From a checkpoint of a small segmentation model.
Model: 0.523M parameters, widths [64, 64, 128].
Training: soap at rate 0.0019, 9000 steps, batches of 256, held-out accuracy 98%.
Rows from block 3, named by matrix and row number. Rows with one number belong to one channel. Each number is 500 + 25 x the weight over its row's rms, rounded and kept within 0 to 999. All counts start at 0. Numbers have three digits each. After the name is the row's rms in percent of the matrix's.
# convs1: 3x3 conv (model.enc.1.1.convs.1.weight, 32x32x3x3), inputs 0-15, a 3x3 kernel for each
# convs2: expand pointwise conv (model.enc.1.1.convs.2.weight, 64x32x1x1, transposed), outputs 0-63
convs1.0 106:469471519505466542463482497501526507513524533507499506500506484498486485514471483491508489448496572444501524506491484509505510495511502504520463450471470542502473497460491497482493473469498509506532471545530487478504505462491506535508506555476476474551483505522474536493525493472512575495517518492484510517498439501494475463509525501445567467467556484508518498504521499515501480516477478520560503487500497483504476477449463500503514
convs2.0 101:493522505510472517484494484470516499476475497481469535497481503480525501498516511442501521497460510509492480496488471466515452511522533500542521454473513481526522434541466555508492488532511501
convs1.1 094:485507480494509453468466451499477502502459510513453492511505499519496472508480452509473511530506495553568487475512490492459492479464467503535520507484457491481470498506515516482502492500475513468511507455514535521482481515532510510493513472494516499519537547502523469522532494495529493531504508523490528509497571471489514451499515506497495505542491490505493495516484493512471497487465467497462489490495487496493501490457470487515530
convs2.1 096:522525490517480506507562504522503526467508520545526493471508514507530524492523527499499526497474523517506462482493483541518508491540533545511484498483514493533501502473512451539436548493522491
convs1.2 122:510510482506539471481482490498492521504505484476506484491498533493481528501519542515490490471511489498515474496494499517563475466511501478530493481413491518508490491499497503515499493492488517469488511502476499519509486501517515521513474458510467523472471507522523480503523488495524481460471560507498542473484541495471475508463477495554505484473507499485496507477499516513498492478480482554569446458481491477534525526432513505497495
convs2.2 117:493407464475530503519502493524486478474500531520450508530541509505495474512508504528492494516540514561497502548508528530497497493498475498503480528523497543513497487523510487510495527481520528
convs1.3 105:486449510482489479484548460478443507492539508517440503507474485508481480494481477530510520552476504516534484500494497481514483526492529459469467509452504517465490506519505481495525509517502484466521512541500488501502495542489510476533501534483471469464470505494495514526502489508495514524495480490510495519475537550507494493469475488500474495494543486495488485522445502491509489493534471536516501496492489491520521482504486500486525
convs2.3 100:539498518503511526522533524532509512515470491507494509511460483492481512469508479500535498504525519521502557484522466531547493521454511497516482523524500497487559467535514554470496460503537507
convs1.4 111:479527488519529451528449539479500521511486528502512476547477489516506506496491505520490508529478490512468504522472507494504509512485477489468499502437497471534524465511505496520508521471506503513494519519531492488502522486522475558469508550482508473533477551453480503508495519498515528529506532470513483517468534442524531463502443494516452529476523501517518479497488528506490489477531533529487524494494508497527497477558467495477532
convs2.4 097:487486540495476527492522492486541505475545498524505547493498543498471513499490525550544507526484481487479478511496512504538467476545465499489501501482458496462519449499455511506482530464498507
convs1.5 098:508523520519457466495466508476518511506505495516477485485470504521523521517475487469512541531479512538510526525536500489520467492481479457458488477484527539499495461483510511539489494520513507530514491438510547501495534581523487564470509507449490499499477471507486537505489493515463522522498464440510517499516529441471541474478529511380499547509527521461461492485491493512502495500568545480496499530502526480447483500465543491498516
convs2.5 100:503550567517498484459516500512526517548487466501473500498500501494493490539492521484526532517523504561497484514499525491520524488517472497515497522520508520479493494474521527450442460471476510
convs1.6 094:505485469508514500500475497488495494505545454511518503497513543516478526501477513485496556518466550510453469527491523506553507481466482470524571500416503505472516489533492484446502483498482516534476497522495520506483497507503432585497501465497516494475507515459494474499514504441503542508497498501533482519531513478471529505476544500510458525509477500477464508505445509515504492524536449482528510503478495460496532496505527519508495
convs2.6 115:459510454490492467525456473466507513482492536489526481506511505473539507516490466486533512502470539498485491497497504472469464472516531458501495467487545482480523483556516531500523489541525484
convs1.7 092:527477460513484453513507498500477500493488480525495489494525518509550504504481496475470528471543542482478532500492478484468473504495506495524545521558486480427501487474505479531519518515502511502517479491460483452483468483515455468469504552495500448523501493517500507511511534487522461422518502488495498500512485478525549496485464512440556548514512481490483507501481496471486500452411461509478521483461492495547520517530500504492519
convs2.7 102:490498531463549481462520474526470490511527490518503457489557515490525474480455498504512485460500486490517511522484473522473526529469500482527500466510522497525471533447553501487527510520502493
convs1.8 102:490507496506475482502486547489478501518464504492546502507493468470467465498495493503491509511448528473487524507507492474478503520539499451497469476419447485540495505479524494504539513494516494468522495491533494506512507481526502523479490520523534518550513476564499503507528505495480437471507543500526523531466500502527521506460479461503556517488488529495478472504461462522490482489464496510526511492464493497547510471425478502473500
convs2.8 095:530568467515496490540507523485443527502524474489479530514513482482530508504534522502484516499525510464498547458528489496508513512468462525488473521512529520521477536515534493459506513512533507
convs1.9 100:495497491470463501538469502510474473473483509506540515505508498495526503481502487502477497489480522499496529491532527513518533476463536511499498511472486495499519495478490472433510507504518534477482508501499486496493514496511510496523488482485505448520495544500499506517518529479519449495443529515479488536466507541496505475512457505483460532503523500480494489497489501517529525486471493485494530447493507495480469523509465542482504
convs2.9 095:472510496519500500486467478524519519474498454432489512458514525470504486509511541472500534543518508504463491523516508491448465493527493456498517493489498502524472546450467522479511495517504480
convs1.10 092:485526498523529532492518484511532499507518517502473505509529492573495512554518492474491494503516466487522484516482527523496478510455485530495499516449511494484530500498505480532484477488473510502485505509511488483489532525521501521482506481469494480522520505549490443460514498506512468520483480492482479521456494519484505513552507521521480428469519470485488510492538509507485495529520506501527511465493507524494506493466478496455496
convs2.10 101:473521545479488504483489490518537477509507548508541488456480510474485512523458515555500497513484513462545518507471476523513507496482459491547461481510518544507522505533529511499534504480515477
convs1.11 095:467473481482468497484488510489471494490456486508485517527504458548544521540527536504503482526509478522529511472501492489549514475541496516474461486502491503506516470485487473473495491513493492454498470461496476512520472493490493509495518527490492548460489533469499507485486477533497551510504535508510551487536516504490472529499531492533543470500517462483476443510528485514524491483474514514511526508523495481484505508469490486495496
convs2.11 095:449536495495517513539481471546464514529469529503503526479504492498518492494503473457502536508516479481502517467495507445509475466515508504502504483528517487515534508457478479460514501544439496
convs1.12 105:497510481484506516505523520495489505516508521504501484482459493533501512526527534486487498511565537501474489510476474530537525485495483503459518525553473459509509469505496495500481483519494485480497504528515492499500485488524514537486538546491514524535481482456494512488522516487503451498500497477509538525488510491445495482499436458517565524525496503507482471503489550511505470487445495515539522492491507491511517527459483486510492
convs2.12 103:550508496524496513520513518517504533495454437459487484534503482512488526493486481498512508542539503503477512492494468496460498495433483551495535474516478484508514517499525503512482459516483456
convs1.13 107:475510479518502491499510514475510517492535535516480487510499507518490523499476480538489455523554468499553486497516514508513456517465477515502490507481478496524484491491516490554438505510489492510488487521517521509504482536485481530483502547479508524471515516426499497486502483528493461517509510500510535489540500464523513492514498486428530498476508483496528508491501518485488489521491514462477539506493491491482491525453484505485522
convs2.13 097:480509499525513490460483547468514490466503538472453460537504500495494461482562477474516492524483544493507495533549473473512482513501500486493464550487522500518484506495486525520479462491512494
convs1.14 107:495524521479561543521479487483501481512526532502544509502533522511559475489550506491503497486506495494504517499520507495540523522519504493498492537541488512494511503511474509504487525483495504503503513481500505533508510507504515532483512462505489490485502459499515506495512512501508499500516485518494516502491557473517511492535495508514459498521483529523520502509505486512479512527549501555496496506505472478503482475475491466509488
convs2.14 098:509487493502466487490522481470542478468460502502494488511531488502445514533495473521494458519511523522484499453524462472517460526471525482552471488535501541513526481485478501481544484482498484
convs1.15 094:519469518484490503487524500496468489532523492516522504530488496505541496508506488487498489496489529490507524529505497518486512476457488504501466493525476506534475513479515539458505543493552462513518486546509499517506502502503525492478534473482531465504503410526486516489508538504479580490494479516520491505523474496531464525492479456502512452496523473492491514482541521499515485474506473478528487485480512485537510468578508483541502
convs2.15 096:493533533509488505497480473478516451450481488528479487526473543475450539500502522485500514521455466495526505492516498458544476521537507516482484511500521512468492537477472510536501524505474535
convs1.16 124:495525502481453508500503514486512461530516463500458475506489519494557493482511526495536475494448481509497521470478493510548534476493526501479514469548460474476499512509501478525500493519493507467471485520489500486491503477500488561510526482470501476530525444507496508471506499459489531507501441484487501498545398571496525468501490502473533499520509494511505507533467525488484507541481515402553508537475514501461516500514509494513483
convs2.16 100:454452485516512509524516530527513476469504537554438526518521522509468457515520494504511488516544493554492497533503519486499513492491468492519496529533482550477468489523499517476482508499502502
convs1.17 092:468575516510441539512518481516504496500477508493467528502490484523508465517513488505483487499533504499475496504535487442532506489487504486475491487539503503515514489502508468491483513513514476509528499462515490492468502516489476473493510483504503509507489452494500511519483538490494468554496488447511486510480520499505509505508454491527554485485521517464469474506476505502520501458486547497484495492498540511456460503463510512489476
convs2.17 101:514449509479542547515483492496496516517472543517538480528471496483510517469499456477489492484483511510504486491486512499451513506500540497514457525494546473500519456558527496523500475533524478
convs1.18 093:492470528493529495526515508529536534509542527513472456479464494476421443490460487478484500488510508529503527464487501484488504501476518510518523488549511506480512503515500482487549465515513503528542510557516504492499483491494502524482512472461488463465548483522515504537521509488528478519512501513485469505500487508515548505539541487552468458491538515500499491497472512515471494484498520477474503483492505523509477488440470452476480
convs2.18 090:512505478525502478460499465463484520507499486525514495536473512536527473513494508464511481475531442470572527531523535484541511527499493481515488506475475501501444510523499464483519495482502492
convs1.19 101:491473525494556524522472499491510492492479469521528472499473484507485490494497523496480492513486476480506480491494493495513487508511511496503497538459467508473512515506485475423488504520512483499502484495489521523499511506482479462489502545491484482470477578542492514503504512524507474520495532495509488474492533526486514535530520489435425448486573498509529514497394466493512510487496493456482514514546482509505510534482470523451519
convs2.19 104:507495468512477497539512490479425515511535475485488510528497476492513548528511499492497501502499500545485491478512498460443499452539517540495497473536510531507500504504532507514526536527469465
convs1.20 108:482495492512508481497543473514502487519492479503486496518476502496472494474445463494476498525492476492532508517495509500542515474468522512485523527489518523474484509497500507504503505502496504502490499521507507525511494468480473468520539576505531445452472482523483498504530506494465536507509496514476486512495504516464516472497445501472382482533586500524509490516475445514505522487513516506488446520534505481466506524519539502462515
convs2.20 102:523516509468503526496542512477496533504467484484501524510494488478463520495428493485521479501474486466498449499506491537505524533478475448486508486535493514507469524510557458468484478483512482
convs1.21 102:512436505468469532489508529501510506512506493501482486483510484505545501510519546483486510488531477509510490478493495451443491472483482481525490519532428517440505484519492489494477511517504469483513509469510516483512500495503469420473509483509479483527470497492522495503488513496515492507489473540498515491484482468462476513488474515414562522505536456491510534486492515513517499477481507495481532495469516486550499541512496524497508
convs2.21 103:449512533476515503470461538516499454511507548498512476527456522495493506485499519495484502502467480467489521503502498491532504509498495540467529505509495509500507554501483450537555510527502550
convs1.22 101:480480508528545504531466470482505490471462487500494501499488486498474466505474476515518498502493481457425481491482516497459535510509509512536497473517496468520553507513500482523532516491511518506515499412488511475503482452479526499542522506491450501502499546508488526553544520477476486527480507509499520504501549468499529467552539527501431532466447533493515524455491501498517517504495488524483507485519499544534471499488480484493498
convs2.22 098:532465451492548512504470559527489499528461523511507536498471510537521462539526468506508466477494519497507485479487496493508507516456515511488497492533489443523480473533487526512500474492472514
convs1.23 076:479500486491496531506507517512476495473490509488474477549517508489486499492525506526466513498455496557512536511489495490520504492436470508499531463513493484474466494488479501540529448537535466496492481483481501474507453489478454469486514467483530488533510510566462488540489468474498510481481485482474501499532574520497501480515509544529463545472503520506469486502476503491486503487514481457442499490482525490485505487480475497474512
convs2.23 087:514501461492458480506475508508515490517489491463501502513481480537548484495498488525468541534499500485556494476458481526498517532428495503503488472473508539501510517476534514488501537472461473
convs1.24 092:469499524478520509497493458529514509509448477471503518503489469507463506493482479511499518517449526524483466488509472540481492495524467521507487507483467499485516497486479496471510504515519523518518504490480508491497481449487521451492507472512501493499525488467510527508518512492527498466452546554474510506493466528503496538527524517503491486525474484490481502505484487512466496486508489493526546528497489504513529540506487527497487
convs2.24 094:496454505502506520530498461520515495506499481480503516502453482482473505487451532467549467490479483494520522490440557510500500453466483498468465487550517495469496458517489486505500486487504496
convs1.25 087:507499516539536462539506498502445500529567503496483494495483497478444510500496537482489514500454511497502520503463508496465506494522517493524501506491557548506520506483509507480497516506522495485493499484508505504509488484519474450503493506517526453515466540515472492518523484511482556443497518507473504523469509548467464525451482472531443518544485515508509485492504480511488521502456461542509465506534485460487498475461491485503497
convs2.25 103:492468535450498516483509482484503498508513521544496496505466488485513482505484503493504479508489454437517494576519501518467510517499498480505440484487537466486473489525519472536517473526464512
convs1.26 097:498521542484508494495538477505555530530488464480492507504532532487472491506484487511503494500461461523532479498514516511522500504522491493507498507509485512458487513494514508440504523449489505530518492515480505519501486554475524548499488512513467509484502469557482516474495513526515489489495453503482503483504454485514518525485551492521527432483465500483519545509461446494469487538549477486496460507469485509504495482506512494512460
convs2.26 110:543510502511437484515509499502530534505518452498525494502501489537505513486475494508500507521505500537465493527448436528455508494500520517489516438501523520523505516495526477510460537503470500
convs1.27 105:476470486501469495497475503496472476503457464522517505532524508523495569497511530502523504518502485526496469522551517486497492503471481518517487499500494485483499495476491502488498523532556489451476494433450488480502519487501524500484493529516492523511499485505503520505493503504505491509494504498506500504504524491516528506519526499491538507478450486510526503487515500516501497496492473465474466512500453495538508485486510522509512
convs2.27 098:522494466472495520473519515540514454491521485523500495510515468468471505528486439502496515501519508452515484504464505544529471511501544510501538526464495513459529521505516488473519529540513463
convs1.28 102:471504513442473509483490444513489470483448489507487523488476478486506499452472483515518525516502476506509477491469470520513518490502451499483506485530511471459521500524479487503543528480508524501492506499485514558518492479496565537524539502498500505502476531515496505506525521505496531507522481528502486519500502532492474538564496478558411481548477474459494506495504491496489517541500502552524475487499495505501496465467484471518495
convs2.28 098:491540501514482532517510467500535491527507495427523481445512523510504474491498497490450501461498495516529526535511508508503514526506524479508565512499535535499511500505506561514515486463488510
convs1.29 095:487498508486469475507499434511526505496490471504455444497519543513538541514518541514482492482482468469512516507500512484480491513513416515542525506441498509427460495526500496500494483496460519525532478415484511504479507460498524477522547507472491521556507505536495502505506516502488473468509501525507519511438497535490540516505509512498544522508499545490515512492522496541495541503500475487508483475516518480512496522479479516466487
convs2.29 100:521503515538492499486499467461489464493512479553470510500513550532466504470506490507530535508514554488484496483526479496457486524538437480491519524473482468508490475509520509512509546514508477
convs1.30 098:483526509455499480468454462501489480486496551549542538534520516506518509485481488514516525500480498477510512528514500516471498518427459524552534473453529498538521491474502493481512482468459512506499463457518516519524569487497501512500469440498522484505496480510508486494523514474486494499505503498502469494482524530499547513549538501475430500456505501497499483503479472487469484493505482448475511503491490498498526517561469512499496
convs2.30 107:475484493519551475492496512509497520506504503451519457514472480523528513511536469504513476504488498469499539485465535498508497475494536503470506489540477499451481496494495446470537479546456530
convs1.31 093:504463475519373504534472507498459491500464471515526511498476515467499479502512484541459482501485500513475508521500485508469469466461478482537516476544484519499500490524503468469484507485499487484478488476435488470477491518497500476488483477507517552493510505524496508497515531489494505465494493529494538490511449519505476557489508499499535485504513491497482514520454480519510499518523460468472508507503514489555509506467492523496479
convs2.31 093:517509564512483475531534481482508520521502493502492552464513461490468492552508523554478506478533472481465514519491545522513525496511484508515491505499457485525468471467488481504479533483520486